Weights of a small spectrogram FSQ autoencoder: encoder patch size [8, 8], 26041 training examples.
Rows from block 6 of the encoder of a small spectrogram FSQ autoencoder, named by matrix and row number. Rows with one number belong to one neuron. Each number is 128 + 24 x the weight over its row's rms, rounded and kept within 0 to 255. All counts start at 0.
After each neuron's rows are labels from the 100 clips, of 14976, where the neuron reaches its highest value: "top examples" is what is common among them; "band" is the frequency band that holds the peak. Only what is clearly more common there than usual is listed. The data: drum patterns on synthesised drum kits.
# fc1: MLP up (encoder.blocks.6.mlp.fc1.weight, 2048x512), inputs 148-221
# fc2: MLP down (encoder.blocks.6.mlp.fc2.weight, 512x2048, transposed), outputs 148-221

fc1.582 [112 171 119 152 127 113 167  94 150 117 147  96 114 149 164 159 139 123 145 163  99 124 115 150 118 128  91 112 144 100 123 148 141 146 134 112 104 118 141 114 121 112 157  90 129 135 158 105 148 111 166 157 110 164 141 107 146 160 132 145 154 162 167 103 143 134 163 104  88 163 114 143 149 105]
fc2.582 [116 127 101  69 141 104 132 134 130 136 113 133 130 105 117 138 129 112 133 156   0 121 138 141  78 159 159 154 124 130 134 165 105 109 143 118 147 114 134 147 134 143 103 128 118 143 113 126  87 168 121 138  94 126  91 140 133 129 112 115 127 122 102 124 129 124  97 114 115 139 127  84 107  98]
top examples: rimshot
band: 0 to 250 Hz

fc1.621 [174 154 123 118 126 109 155 127 132 174 126 128 120 151 116 147 128 106 121 129 126 102 136 149 171 113  91 143 138 128 133 151 161 157 177 121 149 117 132 146 113 129 135 140 156 120 111 152 156  82 124 185 135 185 145 164 148 106 149 153 172 143 113 110 145 150 135 106  79 134 126 154 132 101]
fc2.621 [160 116 148 160 135 143 133 150 104 102 152 113 138 130 129 151 137 119 153 128  65 136 141 146 102 104  78 156 134 130 135 120 114 101 105 135 124 102 129 119 119 112 161 125 124 117 154 126 124 131 114 146 109 131 130 121 108 134 136 129 132 160 125 125 121 138 114 129 123 138 100 118 146 128]
top examples: clap; clipping; text has "clipped"
band: 500 to 1000 Hz

fc1.307 [ 96 119 101 130 136 146 127 149 154 132 160 145 107 137 142 118 162 120 118  85 177 115 141  95 107 145 156 146 155 121 153 155 110 174 121  80 149 123 143  92 116  96 112 156  98 110 130 113 121  97 158 146 140 178  98  93 104 130 134 113 139 100 149 128 126 143 133 138 163  89 151 109 175 139]
fc2.307 [114 150 116 157 111 155 154 142 124 100 150 108 121 110 122 129 137 157 133 128 117 126 121 104 155 124 135 128 157 129 152 124 122 161 146 164 103 145  91 134  95 112 154 105 126 142 110 122 152 120 140 121 116 117 152 128 122 106 120 130 110 102 137 140 100 105  95 140 164 119 139 120 144 133]
top examples: bossa nova; breakbeat
band: 250 to 500 Hz

fc1.71 [127 100 165 133  92 147 101 145 148 113 110 146 114 157 155 150 116 134 125 148 143 127  92 139  98 142 118 101 129 130 150 101 127 151 155 141  92 135  91 100 153 137 120 100 143 138 141 158 145  95 111 108 117 118  94 105 129 125 120 154 108 151 107 120  95  96 156 149 119  98 153 130 162  98]
fc2.71 [107 118 104 127 151 101 136 148 148 150 132 129 150 133 117 138 126 137 139 146   0 127 118 136 119 144 121 161 135 150 125 147 128  89 120 132 124 103 143 132 124 136  94 130 112 120 141 119 131 118  99 114 112 134 118 111  94 156 158 133 120 115 116 101 151 122 153 135  96 110 105 120 115 109]
top examples: bossa nova
band: 0 to 250 Hz

fc1.461 [161 115 149 166 130  90 122 158 149 117 153 145 116 120 112 147 132 101 144 105  92 149 114 145 169 168 132 121 119 135 118 149 160 135  98  88 111 141 112 115 140 151 130 125 116  92 108 138 168 107 139 151 118 116 154 129 126 112 168 116 112 161 134 118 168 163 126 140  89 145 112 152 155 114]
fc2.461 [141 155 137 128 155 150 120 146 128 141 142 150 154 108 119 134 144 137 127 103 151 127 122 115 139  82 129 172 105 129 115 135 121 115 115 120 163 118 127 134 140 142 110 141 136 133 143 113 124 150 136  95 112 115 137 126 134 130 123 134 102 122 137 120  97  21 145 107 142 118 151  59 146 130]
top examples: clipping; text has "clipped"
band: 4000 to 8000 Hz

fc1.462 [101 135 133 108 167 133 141 115  93  99 117 165 158 121 152 125 154  89 136 128  97 126 126 122 111 117  81 123 118 133 116 140 119  86 120 100 114 157 163 141 122 136 106 113 144 105 155 161 106 172 110 162 133 104 101 105 145 139 118 104 143 109 174 108 156 155 147 139  85 155 119 134 102 132]
fc2.462 [121 122 113 125 122 152 144 127 125  96 128 114 123 101 138  95 153 151  98 128  61 143 104 134 116 147 145  93 113 124 138 120 125 112 108 157 118 158  99 126 106 114 123 127 116 125 126 119 110 118 131 146  90 143 144 119 144 126 109  96 123 137 151 151  61 141 153 126 146  71 153  90 174 153]
top examples: quiet level; rimshot
band: 1000 to 2000 Hz; 250 to 500 Hz

fc1.742 [140 138 103 157 107 109 149 135 168 105 155 153 145 160 170 114 133 102  94 161  90  90 161 142 134  89 120  90 122 115  97 117 124 141 155 153 114 154 105 133 105 157 156 150 163 125 108 159 148 144 116 105 167  99 162 140 136 138 124 159 165  91 136  98 134 121 144  96 122 111 157 162 156 167]
fc2.742 [131 147 153 115 132 128 142  99 135 136  97 148 117 154 111 108 112 128  86 117 101 106 146 156 141 138 170 129  73 144 151 119 110 130 105 132 136 119 118  96 112  96 124 106 119 108 151 162 135 104 134 130 116 131 118 138 121 114 137 134 160 154 136 132 110 146 153 128 134 165  97 120 147 171]
top examples: thin (high-pass)
band: 0 to 250 Hz

fc1.327 [172 153 137 149 126 141 149 108 143 141  64 167 127  99 127 125 143 138 137 142 132 129 165 142 154 115  98 131 120 153 160 105 151 144 132 162 141 120 100 145  88 109 113 166 140 113 101 104 116 113 124 207 124 108  88 124 124 145 108 151 203 166 115 107 167 156 140  84 144 113 130 151 182 152]
fc2.327 [147 116 144 132 137 133 128 155 110 121 166 110 141 128 125 154 148 124 165 124  72 129 126 145 115 120  92 152 141 112 134 132 126 106 113 120 135 102 119 106 125 145 126 136 123 140 127 112 131 148 111 116 130 123 131 118  99 140 149 111 105 130 131  99 128 117 132 119 112 130 133 114 133 114]
top examples: clap
band: 250 to 500 Hz

fc1.492 [133 139 141  93 107 108 132 117 126 126 129 128 114 114 113 166 144 101 146 113  99 116 152 166 103 167 127 124 155 143 115  91 134 133 134 135 119 119  89 110 124 104 127  93 131 116 157 108 139 131 140 134 110 165 158 164 106 112 134 141 146 156 131 129 141 134 120 136 158  81 144 158 166 167]
fc2.492 [117 115 131 159 124 104 119 113 165 143 129 155 129 168  97 109 130 127 126 134  45 126  96  87 130 156 106 123 150 134 108 150 149 125 131 144  77 138 152 138 143 164 118 185 161 141 123 117 119 124 145 125 177 127 103 115 134 145 122 137 114 117 129 126 144 156 145 132 112 137  77 174  93 103]
top examples: bossa nova
band: 0 to 250 Hz

fc1.239 [ 99 150 135 106 151 105 122 149 154 137 136 133 139 104 130 157 129  93 137  98 128 152 165 173 111 139 130 116 176 159 154 175 101  89 122 117 153 177 138 107 115 169 125  81 108 152 151 174 153 155 136 114 110 134 148 162 167 142 114 148 154 121 117 162  95 171 128 177  75 116 147 172  96 127]
fc2.239 [153 101 152 155 133  88 145 126 131 135 141 125 126 173 127 146 127 129 104 129 128 141  87 119 136 177  95 139 116 139 119 210 128 122 126 110 107 146 149 107 141 178 132 156 152 148 131 128 145  91 147 119 161 118 164 122 120 133 114 146 114 132 148 106 133 124 143 140  86 187  89 154 107 108]
top examples: muffled (low-pass)
band: 0 to 250 Hz

fc1.294 [121 115 119 121 144 120 129 112 134 120 138 168 131 146 144  88 116 125 151 129 180 141 137 127 115 153 130 108 133 103 164  94 158 166  96  77 151 132 112 117 165 147 149 138 110 120 157 130 155 128 150 164 134  95 132 124 104 146 122 185 132 105 164 154 148 142 170 123 149 116 133 133 132 127]
fc2.294 [158 138 156 107 135  80 112 138 129 115 149  89 101 137 124 127  99 127 139 159 115 140 153 121  88 161 135  70 142 114 147 159 124 108 115  99 113 144 123 118 106 101 186 116 133 151 133 156 124 141 110 173 130 149 140 112 121  81 139 105 115 150 150 146 144 155 107 163 130 111 115 153 139 134]
top examples: mains hum
band: 0 to 250 Hz

fc1.358 [130 144 130 107 151 165 167 105 115 176 142 144 138 176 128 140 171 171 143 125 133 117 129 125 112 142 156 135 139 161 157 137 160  94 145 127 139 116 183 103 137 183 136 109 186 153 130 178 127 132 147  91 117 136 138 128 116  94 125 149 131 132 108  94 134  96 112 129  98 148 127  99  96 122]
fc2.358 [140 107 169 168 121 140 129 109 167 127 129 147 110 152 101  97 104 139 114 120  99 115 117  84 122 132 104 117 110 149  96 126 124 141 111 165  88 141 104 130 114 119 158 126 200 125 137 122 104 126 136 137 120 111 158 106 134 102 108 114 113 134 163 148 127 142 122 121 138 145 108 136 138 147]
top examples: clipping; text has "clipped"
band: 4000 to 8000 Hz

fc1.483 [111 133  98 147 104 129 115 134 150 135 109 136 177  91 152 135 105 148  93 123  94 116 165 138 175 110 114  95 105 114 109 147 124 155 140  91 135 176 109 136 178 134 137 140 137 163 114 112 105 171 151 119 121 178 110 133 170 128  96 131 126 160 149 113 146 130 105 102  97 125 104 132 162 162]
fc2.483 [154 125 152 115 125 118 109  93 134 150 121 137  95 167 111  81  79 126 106 137 126 119 125 121 135 143 164 100 107 143 136 136 140 149 143 139 110 146 127 132 124 101 166 101 153 129 143 155 133 118 143 139 148 123 125 118 138  81 111 125 138 154 157 121 134 130 139 135 151 138 108 151 120 148]
top examples: reverberation; text has "room"; text has "reverberant"; clipping
band: 250 to 500 Hz

fc1.698 [163 118 105  96 180 110 127 150 125 119 133 109 155 156 142 147 176 103 147 127  99  98 103 129 139 136 107 106 141 134  87 122 142 157 132 123 114 166 142 136 135 101  84  96 105 129 115 143 139 164 142 186 122 211 126 142 144 143 133 177 172 101 126 155 173 149 138  81 101 104 127 126 177 121]
fc2.698 [136 164 135 132 107 128 137  97 131 113 125 110 105 152 116  99 117 158 102 133 126 130 112 115 140 130 172 127  88 145 158 121 106 167 140 154 121 135  83 120 101 110 166  79 141 111 124 125 130  99 127 131 140 148 164 108 126  96 108 130 137 131 128 130  97 128 115 150 155 141 121 134 145 168]
top examples: snare
band: 250 to 500 Hz

fc1.211 [121 145 127 126 119 165 151 115 111 117 135 149 139 156 114 166 129  91 138 126 114 131 132 141 114  86  92 107 138 122 109  89 152 119 149 132 177 121 153  86 155 156 138 163 154 135 113 142 130 137 123 122 131 110 109 137 149 132 126 124 155 149 127 109 100 106 162  74 123 149 170 102 108 115]
fc2.211 [121 100  89 129 137  63 115 153 140 160 126 126 147 160 160 144 111 136 133 154 125 151  81 123 133 190 120 137 110 142 117 199 151 114 110  86 168 108 126 123 167 123 124 123 113 119 146 103 141 150 123  64 112 106 120 102  83 140 147  90 104 135 167  82 162  91 172 156  73 140 166 110  97 130]
top examples: clap
band: 250 to 500 Hz

fc1.134 [115 168  90 156 144 109 114  94  92 159 105 161 120 106 109 112 119 165 122 130 169 126  91 102 146 129 103 159 146 137  82 127 147 156 164 117 125 158 153 137 127 121 142 112 141 119 125 100  83 118 130 105 137 105 167 104 135 135 117  92 162  95 161 157  95 138 118 123 154  97 116 108 126 123]
fc2.134 [107 155  92 135 128  99 157 160 134 118 116 110 141 112 169 166 145 142 131 154 134 161 110 118 132 127 136 161 125 123 155 170 113 123 119  87 195 139 115 123 133 117  88  95  87 117 120 106 160 111 137  81 117 133 174 114 101 155 147 134 112 116 115 122 107  89 142 187 117 125 174  82 128 134]
top examples: clap
band: 250 to 500 Hz

fc1.678 [127 135 123 155 133 150 123 138  98 138  85 127 113 139 159 146 120 107 102 125 138 171  96 127 148  84 114 143 155 104 134  69 115 159 167 161 182 109 156 122 125 157 128 122 179 108 169 147 142 152 121  90 129 145 133 121 118 144 128 146 137  96 118 110 121 104 140  85 148 153 164 136 124 157]
fc2.678 [126 102 106 153  96 123 128  95 154 137 117 157 122 185  95  85 124 128 105 127 103 106 146  95 146 152 149 103  99 123 120 143 129 156 129 177  73 142 130 126 127  94 111 126 183 131 126 132 137 116 129 119 122 120 129 125 131 135 132 108 129 125 142 119 142 133 115 136 133 155 107 163 110 146]
top examples: reverberation; text has "room"; text has "reverberant"
band: 500 to 1000 Hz; 1000 to 2000 Hz

fc1.159 [111 122 131 114 108 116 107 141 157 123 118 139 143 108 119 114 161 146 128 131 114 128 127 111 111 176 139 133 135 166  94 132 115 145 121 114 102 124 163 137 128 152 116 145 101 130 110 134 122 171 148 118 153 122  87 187 153 174 153 171 167  79 101 169 161 172 125 157 140 145  97 141 137 148]
fc2.159 [107 109 127 138 154 132 103 149 152 137 163 152 117 131  84 130 116 155 105 158  95 101 110 103 108 133 115 147 148 152 100 126 122 117 114 127  98 143 108 111  87 127 133 135 142 153 164 130 107 161 120 146 133 133  96 134 135 136 122 142 141 144 178 145 144 216 107 130 118 126  88 143 132 130]
top examples: reverberation; text has "room"; text has "reverberant"
band: 250 to 500 Hz

fc1.130 [147 146 106 127 116 159 123 154 109 146 147 131 158  96 112 108 168 128 109 129 117 104 171 145  97 142 148 156 100 155 139  98 122 128 126  93 108  98 135 146 150  93 152 124 102 152 157 126 156 159 103 163 112 108 136 148 113 135 154 103 159 120  89 131 139  97 145 113 128 134 117 105 138 147]
fc2.130 [110 128 120 124 148 176 154 135 108 138 125 108 168 107 151 142 149 149 123 115  27 166 103 162 128 102 128 153  91 138 155 126 123  90  87 133 145 104 118 106 143 140 108 137 117 121 162 109 136 120 125  93  74 127 119 104  93 158 148 106 111 131 134  94  79  90 180 126 120 134 139  63 144 145]
top examples: quiet level
band: 250 to 500 Hz

fc1.448 [ 95 156  97 142 170 144 133 123  88 151 127 169 134 101  83  97 149 152 156 102 149  98 157 143 152 159  98  90 141 165  98  92 141  88 149 150 123 164 136 127 136 112 103 164 104 151 135 135 141 106 148 122 136 138 136 151 148 133 166 106 121 126 106 110 137 142 160  95 162 140 103 152 100 134]
fc2.448 [105 153 109 158 126 172 166 139 142 116 139 119 135 126 130 136 143 167 115 136 142 140 100 110 165 115 117 195 139 154 129 103 102 144 119 164 122 148 107 135  99 148 101 119 120 129 116  90 154 124 131 103  90 120 176 124 129 160 138 149 126  94 125 134 123 128 125 154 125 158 131 113 146 147]
top examples: cowbell
band: 2000 to 4000 Hz

fc1.513 [169 126 120 119 120 147 120 146 131 130 165 117 142 114 128 145 165  87 146 160 104 162 172 172 120 116 109 141 107 167 152 103  93 164 149 101 109 164 100 122 123 156 145  88 144 132  98  86 110 168 105 148  92 104 163 129 155 110 145 151 131 168 141 123 162 167 125 110  90 130 100 156 156 167]
fc2.513 [117 143 123 144 131  87 153 151 137 115 132 112 138 138 115 161 123 132 111 154  38 126 112 122 118 156 134 144 151 134 133 148  97 101 122 155  78 146 112 141  97 144 133 132 121 132  98 132 132 138 122 150 117 151 140 129 134 136 129 160 136 112 122 142 127 165  95 140 131 146  72 145 129 111]
top examples: mains hum
band: 250 to 500 Hz

fc1.627 [161 124 119 163 158 106 152 126 150 136 101 170 118 150 126 176 151 140 164 147 103 149 145  99 159 138 151 111 119  86 162  96 130 109 136 115 162 102  95 114 181 116 100 168 116 160 118 105 124 129 142 146 126 155 154 150 155  95 118 145 158 108 118 112 146  90 148 119 111 127 125  99 122 148]
fc2.627 [147 143 142 121 139 117 154 135 107 125 140 105 120 115 129 134 131 125 119 119   0 119 109 136 131 103 138 151 109 135 147 125 125 116 133 167 125 121 128 127 126 118 145 128 119 135 122 126 127 127 127 129  96 140 153 135 120 123 125 109 118 139 155 114  91  94 136 126 143 155 123  96 151 151]
top examples: ride cymbal; cowbell
band: 2000 to 4000 Hz

fc1.390 [147 162 137 110  97  95 126  91 153 170 129 102 162 159 113 125 160 145  92 123 152 108 111 163 100 138 150 115 148 142 102  89 131 115 144 160 145  93 105 119 176 144 135 153  96 150 112 164 149 145 180 145 138 146 167 146 140 145 110 176  87 159 113 105 134 135 127 130  97 148  85 121 156  99]
fc2.390 [137 128 115 158 121 131 145 162 126 112 149  93 134 127 151 173 146 137 134 130  98 141 113 118 129 152  92 132 169 111 147 170 126 122 134 124 131 135 133 121 135 147 137 154 130 144 105 104 147 118 115 112 156 140 146 113 106 130 140 125  97  93 124 113 128  85 119 130 116 125 158 103 137 111]
top examples: snare
band: 0 to 250 Hz

fc1.408 [114 173  95 156 143 159 123 119  95 122 157  89 162 181 132 123 174 143 161 110 121 124 109 153 105 142 120  79 110  53 141 105 122 152 147 129 190 138 137 145 157 124 132 113 101 135 130 143 133 136 159 149 157 158 120 118 149  91 121 146  78 121 138 153 131  99 159  95 153 142 183 107  86 105]
fc2.408 [139 153 162 151  89 145 144  99 144 122 129 124  91 168  74  88 113 139 131 126 116 108 143  98 124 122 144 109 127 134 128 127 108 159 126 173  62 147 108 136 101 113 147 106 175 130 114 149 107 128 113 155 146 134 149 118 147 101 121 118 128 117 127 134 122 155  94 132 149 135  92 174 134 139]
top examples: snare; pink noise
band: 250 to 500 Hz

fc1.676 [138 121 148 145 158 123 129 123 139 126 108 127 146 128 162 151 160 131 113 156 138 126 125 154 155 130 148 111 169 107 118 156 114 127  97 154 133 133  93 173 123 165 172 165 139 124 145 119 148  97  93 170 107 156 161  98 100 137 124 109 143 155 103 110  95 112 115 118 165 160  98 142  91  92]
fc2.676 [135 132 136 155 137  61 166 156 112 119 123 101 124 131 143 160 131 130 118 154   0 135 107 129 113 186 117 159 137  96 131 175 111  93 129 159 105 128 128 123 120 133 121 107 123 132 112 122 128 125 125 141 102 138 146 132 108 119 126 126 124 126 128 128 133 148 119 153 108 165  97 124 143 111]
top examples: rimshot
band: 1000 to 2000 Hz

fc1.594 [136 142 130 124 154  97 106 141 119 114 147  91 171 162  97  99 168 110 126 121 158 109 144  94  94 162 119 110 124 128 111 163 102 134  88  97 136 163 159 125 126 104 113 153 163 133 102 108 119 124 117 113 139 139 157 125  97 121  94 156 121 132 100 127 144 112  98 148 102 132 142 130  98 142]
fc2.594 [106 164 106 137  99 132 168 130 110 125 113 125 134  91 144 119 150 137 114 111 110 113 124 154 161 144 149 144  78 148 123 124 122 163 121 161 124 108  97 125 100  96 116  81  86  93 130 112 147 112 148 110 109 121 156 164 138 147 116 115 146 134 118 154  68 142 141 140 151 133 112  82 162 164]
top examples: cowbell; mains hum
band: 500 to 1000 Hz; 250 to 500 Hz

fc1.739 [151 150 107 120 143 144 131 132 118 107 132 119 109 151 120 133 156 131 120 128 101 117 135 110 117 155 132  89 152 129 150 140 135 114  81 122 151 140 168  84 129 141 143 177 151  99 128 171 139 147 128 147 154 131 111  85 109 102 137 147 146  97 124 102 174 146 131  93 106 120 142 150 120 116]
fc2.739 [177 129 171 199 145 141 144 163 136 124 153 107 146 134 144 160 121 126 130 117 107 148 139 124 111 100  78 120 168 121 152 112 125  98 112 154 113 164 138 112 122 146 192 130 178 143 136 147 136 100 122 155 123 133 166 104 101 114 146 151 127 127 157 111 113 107 126 142 140 143 110 131 130 117]
top examples: clipping; text has "clipped"
band: 500 to 1000 Hz

fc1.764 [124 108 114  97 187 150 116 133 124 139 104  91 134 136 172 141 158 107 101 116 146 158  97 130 129  90 123 130 117 116 122  92 134  92 133 104 157 101 114 112 130 129 107 131 121 152 111 127 129 153 107 115 108 152  68 137 100 108 146 124 115 101 132 118 133 113 104 112 109 157 170  95 116 145]
fc2.764 [127 127 132 127 133  73 149 150 133 115 127 148 120 132 101 142 144 126 125 148 110  92 130 124 124 195 136 135 133 133 102 143 123 123 132 117 115 134 127 134 113 112 121 127 134 116  92 128 125 156 122 134 123 132 141 154 145 130 122 133 154 150 102 150 138 167  75 108 146 136 111 133 155 140]
top examples: mains hum; clipping; text has "clipped"
band: 500 to 1000 Hz

fc1.155 [109 153  95 154 135 133 111 190 119 141 169 141 115 200 149  99 128 103 124 152 133 131 132 132 116 151 163 120 158 119 100 174 162 104 117 107 136 120  87 162 132 125 183 115 136 146 133 114 117 144 113 139 108 154  90 145 152 139 119 123 117 123  82 111 183 126 155 139 147 129 128 174 128 124]
fc2.155 [170 144 166 151 132 137 155 162 105  96 145  94 141 132 121 168 131 122 128 119  84  99 155 127 113 112 111 141 140 104 164 117 117 102 115 143 145 111 140 113  97 131 162 110 149 138 115 142 133 125 110 139  96 146 158 108  94 110 153 136 130 117 131 126 113 105 112 125 131 147 135 101 134 112]
top examples: ride cymbal
band: 2000 to 4000 Hz

fc1.238 [ 98 169 145  94 122  89 126 142 131 115  99 111 164 129  96 115  95 167 111 161 123 168  91 157  92 151 147  95 125 133 159 142 171 152  90 103 141 165  90 118 128 137 129 130 134 113  88  90 119  93 110 105 147 103 132 148 152 136 158 125  89 150 130 115 151  93 127  95 100 104 158 129  91 119]
fc2.238 [149 129 110  90 140  96  79 184 106 130 158 118 111  79 138 166 106 102 156 143 121 137 128 131  96 134 134  73 183 109 145 139 129 130 156 105 112 136 124 165 129 115 147 121 114 141 115 131 111 161 128 162 120 150 129 133 155 105 130  96 111 129 108 143 129 110  91 158 127  81 134  83 127 118]
top examples: clipping; text has "clipped"
band: 0 to 250 Hz

fc1.481 [116 122  96 134 165 110 136 141 156 145 110 144 124 134 100 141 130 112 108 158 163  87 136 109 155 133 135 118 135 121 124 106 145 122 120  91 119 113 177 134 170 151  95 117 133 109 137 152 104 138 119 171 131 166 111 151 157 142 158 132 129 121 137 107 166 135 118  75 113 107 112 142 161 126]
fc2.481 [145 171 132 151 113 120 150 130 140 100 148 110 131 144 150 131 125 171 133 128 135 152 123 136 154 137 141 122 111 129 188 165 124 158 148 109 150 153 104 130 121 109 143  93 132 144 142 121 156  92 133 101 150 124 181  93  88  95 133 110 107 143 153 105 108  89 118 171 144 126 151  97 137 161]
top examples: thin (high-pass)
band: 250 to 500 Hz; 500 to 1000 Hz

fc1.25 [115 157  96 116 113 125 120 129 145 100 161 131 134 124 114 125 179 124 112 120 134 137 130 121 133 168 116  85 163 158 171 154 124 116 116 149 142 158 137 165  86 165 135 138 140 129 116 136 125  97 133 134 160 163 149 140 140 133 130 160 119 123  88  83 143  99 169 147 109  91 168 145 148 123]
fc2.25 [144 124 135 143 150 128 133 162 143 141 133 105 140 125 161 156 124 114 113 138  98 143 108 132  95 116  92 156 142 142 126 112  93 115 117 154  89 149 143 130 106 159 154 124 145 118 135 137 111 138 110 168 168 138 143 125 117 128 119 165 132 137 124 128 114 170  92 122 128 153  64 121 139 120]
top examples: reverberation; text has "reverberant"; text has "room"; clipping
band: 250 to 500 Hz

fc1.156 [141 158 121 126 142 114 144 179 162 133 118 138 160 152 134 174 125 123 130 161 175 138  88 152 129 108 122 127 127 124 154 157 117 127 169  84 141 176 165 135 158 158 124 118 118 165 157 152 131 133 166 147 138 127 176 127 108 112 160 164 128 166 147  92 130 120 120 123 103 129 114 129 142 159]
fc2.156 [127 123 113 121 132 112 159 164 109 114 116 116 153 104 153 176 154 127  98 137 106 127 106 158 141 136 129 186  91 130 118 157  93 116 127 100 149 120 124 118 126 142  89 104  91 126 112 115 138 117 142 112 111 132 175 145 107 171 117 148 136 132 135 120  97 104 132 133  94 174 141  91 125 119]
top examples: mains hum
band: 500 to 1000 Hz

fc1.97 [132 150  90 125 120 111 155 104 103  86  96 108 107 124  98 119 162 128 160 140 110 155 168 152 107 130 155 120 159 130 137  90 105 166 144 133  97 162  87  88 111 128 150 112 146 100 163  98 121 116 103 134 143 160 106  96 155  92 102 134 149 138  90 156 153  89 151 155 154 138 138 148 131 108]
fc2.97 [111 113 123 112 162 128 149 123 110 130 111 131 136 110 136 125 118 121 113 139   0 114 133 162 106 125 156 155 105 131 138 134 113  95 123 140 150  92 149 132 121 125 113 119 104 128 131 133 137 130 104 111  83 129  92 140 106 130 136 110 148 128 129 121 130 113 146 112 113 145 134  85 138 131]
top examples: reverberation; text has "room"; text has "reverberant"; rimshot
band: 500 to 1000 Hz

fc1.651 [142  96 123 142 133  99  86 154 102 155 167 161  90 156  98 154 113 118 137 141 131 131 144 148 120  90 107 121 154 103 129 151 102 128 161 100 145 152 103 131 111 124 156 135 135 108 145 115 142 103 136 114 172 170  93 120 135 104 150 112 107 105 142 120 155 110 118  83  87 162 124 116 122 114]
fc2.651 [125 144 120 105 125 138 113 132 103 140 134 129 128  92 150 119 118 132 158 132 120 147 140 134 120 169 154 105 113 113 132 154 145 158 135 102 187 103 109 135 133 100 115 104 104 114 147 106 135 133 128 104  99 110 112 146 136 109 116  72 119 148 130 142 109  92 130 157 155  71 193  56 145 147]
top examples: clipping; text has "clipped"
band: 250 to 500 Hz; 0 to 250 Hz

fc1.125 [161 170 159 163 107 145 129 171 100 154 154 157 158 121 110 131 104 117  93 109 146 130 108 170 104 112 100 120 161  94 121 164 118 146 108 155 114  97 110 121  92 102  90 150 104 105 156 109 163 120 131 164 152 129  91 138 153  90  95 153 107 145 163 103 130 150 120 103 153  87 129 111 102 173]
fc2.125 [141  85 112  86 156 106  78 158 132 131 162 101 140 138 143 170 124  97 180 154 151 122 109 115  91 139  83 122 165 113 120 163 127 120 135 103 133 149 149 151 166 196 151 175 159 174  81 122  81 158  93 140 178 156 124  94 113 136 104 137  83 104 116 116 147 132 106  80  87 137 141 122  93  74]
top examples: clap; text has "noise"; bossa nova
band: 0 to 250 Hz

fc1.417 [109 114 133 100 146 157  97  96  93 114 114 125 143 146 163 159 127 113 162  95 136 172 114 165 186  68 100 126 121 145 169  90 134 116 148 123 172 121 135  97 127 130  87 150 123 112 122 133 137 110 146 154 152 127  96 111 104 112 136 147 131 138 142  90 145 109 128 100 167 121  92 128 179 149]
fc2.417 [127  99 117  97 152  93  93 145 121 158 124 126 137 142 130 132 112 117 140 150  82 146 132 133  81 158 144  87 132 122 142 169 121  90 109  74 162 113 169 113 153 155 121 137 122 155 152 145 115 141 106 122 141 131  71 106 102 111 150 108 118 136 119 108 168 114 154 136 109  97 142 109  88  92]
top examples: mains hum
band: 0 to 250 Hz; 250 to 500 Hz